config.toml
model = "contrastive audio-text model"
train_examples = 39062
tokenizer = "char"
text_encoder_activation = "relu"
text_encoder_qk_norm = true
text_encoder_parallel_block = false
beta1 = 0.95
steps = 7400
lr_schedule = "wsd_sqrt"
decay_fraction = 0.2
weight_decay = 0.1
Rows from block 9 of the audio encoder of a small contrastive audio-text model, named by matrix and row number. Each number is 200 + 20 x the weight over its row's rms, rounded and kept within 0 to 999. All counts start at 0.
After each channel's rows are labels from the 100 clips, of 14848, where the channel reaches its highest value: "top examples" is what is common among them. Only what is clearly more common there than usual is listed. The data: simulated sounds of rotating machines with and without faults. In brackets: how many of the 100, against the usual share in percent.
# c30: last pointwise conv (encoder.blocks.9.c3.0.weight, 128x128x1), inputs 64-127

c30.125,201,216,167,212,177,176,175,209,214,174,179,186,154,213,202,202,188,227,168,188,189,190,180,186,199,189,200,156,186,187,176,212,175,216,201,223,198,192,204,194,187,207,212,195,187,173,206,198,205,179,177,217,209,191,238,222,243,221,214,176,227,172,217,218
top examples: state: faulty (95 vs 54.4); air leak (92 vs 13.6); conveyor (45 vs 12.4)

c30.15,200,182,215,194,215,215,199,201,212,184,169,223,199,230,172,199,193,200,229,226,226,166,201,214,208,175,234,199,175,198,201,183,195,193,186,170,198,204,208,181,243,209,198,200,211,190,188,206,199,171,202,192,188,254,192,182,195,192,224,189,172,236,210,246
top examples: conveyor (30 vs 12.4)

c30.127,163,220,221,204,216,206,206,174,204,215,213,173,216,201,191,236,183,249,212,205,207,189,167,228,214,176,218,240,203,203,194,148,180,203,202,218,204,188,208,176,212,205,218,194,180,211,181,182,228,176,223,175,185,191,209,199,229,141,242,191,225,186,187,183
top examples: state: faulty (92 vs 54.4); squeal (63 vs 13.9); electric motor (38 vs 11.9)

c30.43,202,190,202,213,205,191,197,194,181,182,218,198,173,191,184,206,191,225,198,187,207,198,223,241,181,201,194,213,211,169,207,182,208,189,170,172,217,196,160,204,207,184,174,210,196,168,197,214,174,227,190,181,199,206,187,173,203,206,219,185,208,173,217,181
top examples: state: faulty (95 vs 54.4); air leak (81 vs 13.6); compressor (56 vs 12.2)

c30.42,178,207,229,189,194,200,185,180,192,208,205,185,178,225,214,197,209,191,198,212,246,192,185,213,215,209,203,217,177,246,217,185,191,197,240,160,188,246,216,200,201,188,181,183,215,181,236,181,238,222,207,205,162,185,172,181,171,207,206,184,141,233,182,174
top examples: state: faulty (100 vs 54.4); rattle (68 vs 13.6); grinding (37 vs 14.2); fan (32 vs 12.6)

c30.68,201,204,236,181,194,196,163,232,191,188,208,211,157,204,232,189,199,193,173,182,218,176,196,181,236,208,203,167,202,204,221,195,208,187,181,165,188,202,175,183,185,266,237,160,198,173,192,169,181,186,183,215,195,193,216,180,148,181,188,211,257,213,229,178
top examples: conveyor (100 vs 12.4); speed: medium (89 vs 33.1); text has "speed" (89 vs 42.3)

c30.82,174,214,201,175,200,195,233,200,182,231,222,194,187,245,202,229,238,225,199,203,249,201,202,199,183,226,185,170,201,221,237,239,176,205,225,192,207,239,172,238,185,193,182,191,172,205,211,213,199,205,204,190,160,222,208,210,188,184,204,173,174,184,193,165
top examples: state: faulty (100 vs 54.4); rattle (85 vs 13.6); fan (32 vs 12.6)

c30.5,205,215,172,215,188,226,194,207,166,222,222,202,222,203,192,202,215,193,219,176,192,182,192,202,187,231,256,185,197,167,193,235,153,165,216,206,205,214,188,206,196,203,207,196,234,217,199,192,187,242,206,193,220,189,211,216,193,198,192,189,186,232,198,175
top examples: state: faulty (100 vs 54.4); rattle (99 vs 13.6)

c30.96,207,202,223,202,258,190,198,189,250,192,208,196,211,203,185,199,181,195,196,179,204,205,184,220,240,197,210,175,204,231,202,202,212,192,169,231,194,179,200,179,172,165,210,234,188,213,197,229,226,205,184,178,236,199,190,206,172,220,180,195,211,176,215,209
top examples: state: faulty (86 vs 54.4); imbalance (66 vs 13.5); electric motor (40 vs 11.9)

c30.48,191,236,224,162,209,189,198,174,202,211,233,208,187,210,193,181,206,207,233,189,188,203,217,220,187,194,194,189,189,206,208,194,272,203,207,202,212,202,192,177,205,197,220,209,178,187,205,184,186,188,206,192,202,172,249,189,258,221,218,214,233,179,202,201
top examples: conveyor (44 vs 12.4)

c30.119,213,209,186,197,200,197,214,216,209,209,217,191,204,218,183,210,178,209,205,170,201,199,187,216,184,202,180,181,199,248,154,190,155,207,180,214,151,182,196,180,196,203,221,200,211,190,229,179,201,183,198,195,173,201,176,204,223,185,181,195,249,177,201,215
top examples: text has "speed" (86 vs 42.3); speed: medium (83 vs 33.1); imbalance (58 vs 13.5); electric motor (37 vs 11.9)

c30.69,166,217,213,201,212,205,197,195,216,199,237,189,193,210,176,202,240,232,190,195,202,195,195,210,205,200,228,204,197,232,192,187,193,175,198,235,144,191,202,204,190,169,224,195,217,192,204,157,198,196,171,198,214,245,200,238,172,180,211,207,212,187,183,194
top examples: state: faulty (100 vs 54.4); air leak (99 vs 13.6); squeal (37 vs 13.9); machine: electric motor (32 vs 11.9)

c30.3,201,182,199,197,214,178,221,192,215,205,224,182,180,150,193,200,228,214,206,183,177,173,209,229,182,162,199,218,211,216,225,189,198,205,204,195,228,180,217,213,173,164,205,195,195,204,191,195,180,200,162,176,232,214,208,175,207,195,230,218,203,183,219,196
top examples: state: faulty (98 vs 54.4); air leak (93 vs 13.6); gearbox (32 vs 12.5)

c30.121,211,195,177,193,225,210,207,225,193,216,221,179,194,187,190,196,208,186,183,205,210,198,171,186,156,191,175,178,178,193,208,189,211,226,203,179,192,230,254,172,208,201,195,236,204,198,205,224,196,239,227,220,237,198,216,211,204,208,223,185,241,189,205,203
top examples: state: faulty (100 vs 54.4); rattle (99 vs 13.6); fan (31 vs 12.6)

c30.44,213,221,221,224,196,179,207,213,174,221,211,184,192,213,222,229,223,201,196,169,170,175,210,238,222,210,217,184,175,195,202,241,193,176,230,206,165,205,195,179,192,181,201,175,199,167,240,181,267,184,168,196,163,213,207,212,160,188,185,161,187,233,202,207
top examples: state: faulty (99 vs 54.4); rattle (93 vs 13.6); fan (30 vs 12.6)

c30.6,225,172,189,198,236,194,232,214,191,184,179,166,230,221,188,234,184,181,187,205,223,165,209,207,183,205,204,190,192,216,195,232,208,185,171,211,182,183,195,196,194,217,200,218,197,228,204,192,176,200,169,181,191,195,190,216,205,196,185,207,208,169,235,178
top examples: state: faulty (97 vs 54.4); squeal (92 vs 13.9); electric motor (29 vs 11.9)

c30.100,219,186,208,184,203,181,188,203,186,190,183,207,187,205,201,207,174,202,204,194,218,180,237,207,185,203,210,207,164,184,175,206,221,164,229,190,220,208,198,179,206,181,235,181,190,164,202,178,207,183,205,162,176,223,227,204,202,175,174,203,189,200,220,198
top examples: conveyor (38 vs 12.4)

c30.81,185,227,213,239,224,162,216,219,221,220,194,185,190,228,200,220,214,200,199,191,162,197,205,217,194,206,191,175,194,189,225,241,185,199,181,160,214,208,198,217,191,216,196,170,224,233,189,169,183,188,190,217,192,158,223,176,190,209,169,198,158,193,203,210
top examples: state: faulty (82 vs 54.4); rattle (62 vs 13.6); electric motor (38 vs 11.9)

c30.36,177,177,210,201,219,196,202,205,221,228,211,188,232,218,170,237,211,205,181,203,198,179,202,182,188,191,208,182,209,196,199,203,204,160,185,217,199,190,192,203,191,174,221,208,218,176,169,189,189,176,191,244,210,161,176,257,224,183,193,198,159,223,236,228
top examples: conveyor (99 vs 12.4); speed: fast (91 vs 33.7)

c30.74,187,200,193,211,173,222,198,182,207,220,151,192,223,209,210,201,185,198,190,165,221,228,220,189,197,230,187,214,190,215,221,171,186,195,184,187,181,210,196,169,185,199,208,184,189,222,174,200,199,186,194,234,178,203,240,202,169,236,206,203,184,158,188,173
top examples: conveyor (32 vs 12.4)

c30.85,204,230,223,201,224,189,206,195,172,191,203,229,227,218,199,207,208,238,207,189,184,190,188,223,219,196,205,198,189,194,198,210,230,222,205,212,228,191,223,217,219,198,191,249,208,158,198,207,185,195,213,182,226,197,224,222,257,178,229,180,229,217,177,218
top examples: conveyor (43 vs 12.4)

c30.35,177,226,198,192,195,202,186,175,197,198,147,193,210,232,203,230,218,213,204,209,228,222,188,191,199,228,211,191,206,206,252,200,181,209,235,217,229,258,232,241,209,205,192,175,245,195,251,168,200,203,224,204,164,164,192,205,208,199,186,191,201,214,164,195
top examples: state: faulty (100 vs 54.4); rattle (98 vs 13.6); fan (40 vs 12.6)

c30.115,211,180,183,202,217,199,211,185,208,186,204,229,160,205,202,186,196,188,199,190,194,185,211,214,174,205,228,194,194,216,185,176,194,178,212,195,184,227,216,194,200,199,198,188,201,204,204,160,207,200,208,225,176,205,214,211,186,198,197,201,209,164,229,177
top examples: conveyor (38 vs 12.4)

c30.73,209,235,224,196,221,220,216,207,199,212,222,218,207,225,198,190,210,226,198,221,191,177,213,247,219,232,198,224,225,260,182,226,192,183,211,177,178,230,161,225,195,189,188,186,208,184,201,175,212,195,229,197,174,196,211,207,174,165,180,167,167,220,202,230
top examples: state: faulty (100 vs 54.4); rattle (98 vs 13.6)

c30.113,238,174,177,195,198,207,208,185,192,204,207,251,184,187,219,191,193,150,207,207,240,215,189,219,155,229,212,196,226,196,191,166,231,155,199,200,188,210,179,196,194,192,229,197,202,196,214,206,218,209,208,209,201,182,186,237,231,201,175,203,173,196,254,198
top examples: conveyor (93 vs 12.4); speed: fast (82 vs 33.7)

c30.33,203,223,198,209,178,199,166,176,174,173,208,212,188,195,179,229,189,213,200,217,202,198,235,211,235,156,196,203,183,220,211,207,145,219,174,184,200,178,203,175,224,201,204,176,202,203,196,219,211,169,221,160,255,198,226,197,165,189,182,171,199,202,224,191
top examples: conveyor (94 vs 12.4); text has "speed" (88 vs 42.3); speed: medium (85 vs 33.1)

c30.40,188,212,175,194,184,181,187,193,174,179,185,169,220,202,182,201,195,188,203,196,172,166,199,211,194,185,186,245,191,171,176,220,209,212,205,203,217,199,202,202,200,181,182,183,195,191,195,204,192,182,211,187,191,220,183,196,236,197,206,196,215,200,263,200
top examples: conveyor (70 vs 12.4)

c30.78,220,188,225,196,167,209,223,223,178,247,193,207,216,206,193,205,224,202,219,235,239,203,193,198,192,228,181,225,181,194,223,224,172,219,202,205,194,250,211,205,197,197,184,170,234,218,233,168,167,223,234,220,227,224,223,177,188,198,200,197,211,194,183,215
top examples: state: faulty (100 vs 54.4); rattle (90 vs 13.6); fan (35 vs 12.6)

c30.58,185,175,208,195,230,230,209,184,224,196,220,167,203,199,185,184,173,205,183,206,187,218,191,235,206,263,196,187,195,221,168,186,190,185,198,175,189,252,196,171,175,176,245,202,225,168,208,236,219,199,189,180,214,210,201,192,204,202,201,205,195,177,232,213
top examples: state: faulty (98 vs 54.4); grinding (73 vs 14.2); gearbox (30 vs 12.5)

c30.21,192,226,210,196,200,168,193,176,189,198,203,175,199,203,208,178,191,209,173,189,200,197,182,171,201,176,239,203,180,198,204,233,173,234,212,181,177,185,240,239,186,193,222,177,207,231,178,198,218,199,157,205,189,196,200,167,205,170,213,205,177,185,203,230
top examples: state: faulty (99 vs 54.4); rattle (94 vs 13.6); muffled (low-pass) (34 vs 11.6)

c30.20,209,198,233,207,190,201,196,196,187,156,185,221,201,179,209,208,215,194,195,194,181,213,206,177,174,190,197,171,220,151,225,196,199,168,188,183,214,212,188,201,232,173,202,149,163,187,162,184,241,219,221,196,245,185,213,196,168,216,194,195,168,198,202,195
top examples: text has "speed" (77 vs 42.3); speed: medium (74 vs 33.1); imbalance (37 vs 13.5); electric motor (31 vs 11.9)

c30.29,147,200,192,191,229,212,193,180,212,226,213,177,235,239,184,187,203,196,187,180,185,197,221,185,190,202,220,166,189,192,209,185,197,178,217,193,192,187,195,219,193,194,216,169,200,184,194,190,206,187,208,187,199,207,195,225,220,180,182,198,169,188,262,249
top examples: conveyor (99 vs 12.4); speed: fast (81 vs 33.7)

c30.24,217,197,166,210,229,196,178,194,214,186,189,189,220,193,205,226,206,200,207,204,199,187,216,227,174,229,199,188,173,224,240,214,206,184,201,206,195,216,211,190,197,184,188,201,204,177,190,210,182,194,209,215,182,172,228,223,232,210,186,176,190,189,269,201
top examples: conveyor (97 vs 12.4); speed: fast (84 vs 33.7); state: normal (74 vs 45.6)

c30.13,203,173,192,202,187,188,199,205,189,195,217,160,198,202,177,214,231,201,186,175,219,192,234,183,191,206,199,200,187,178,206,204,186,174,216,212,182,173,241,187,183,193,151,172,224,179,160,181,214,200,223,202,220,184,214,253,161,203,174,184,208,200,219,201
top examples: conveyor (70 vs 12.4)

c30.95,178,175,183,234,249,218,199,173,199,198,195,180,183,190,214,202,197,193,216,165,195,184,180,146,194,174,225,236,190,226,177,209,207,172,182,177,208,210,202,194,209,205,196,197,198,217,175,201,183,201,182,219,196,207,188,214,199,181,203,163,207,194,202,188
top examples: conveyor (32 vs 12.4)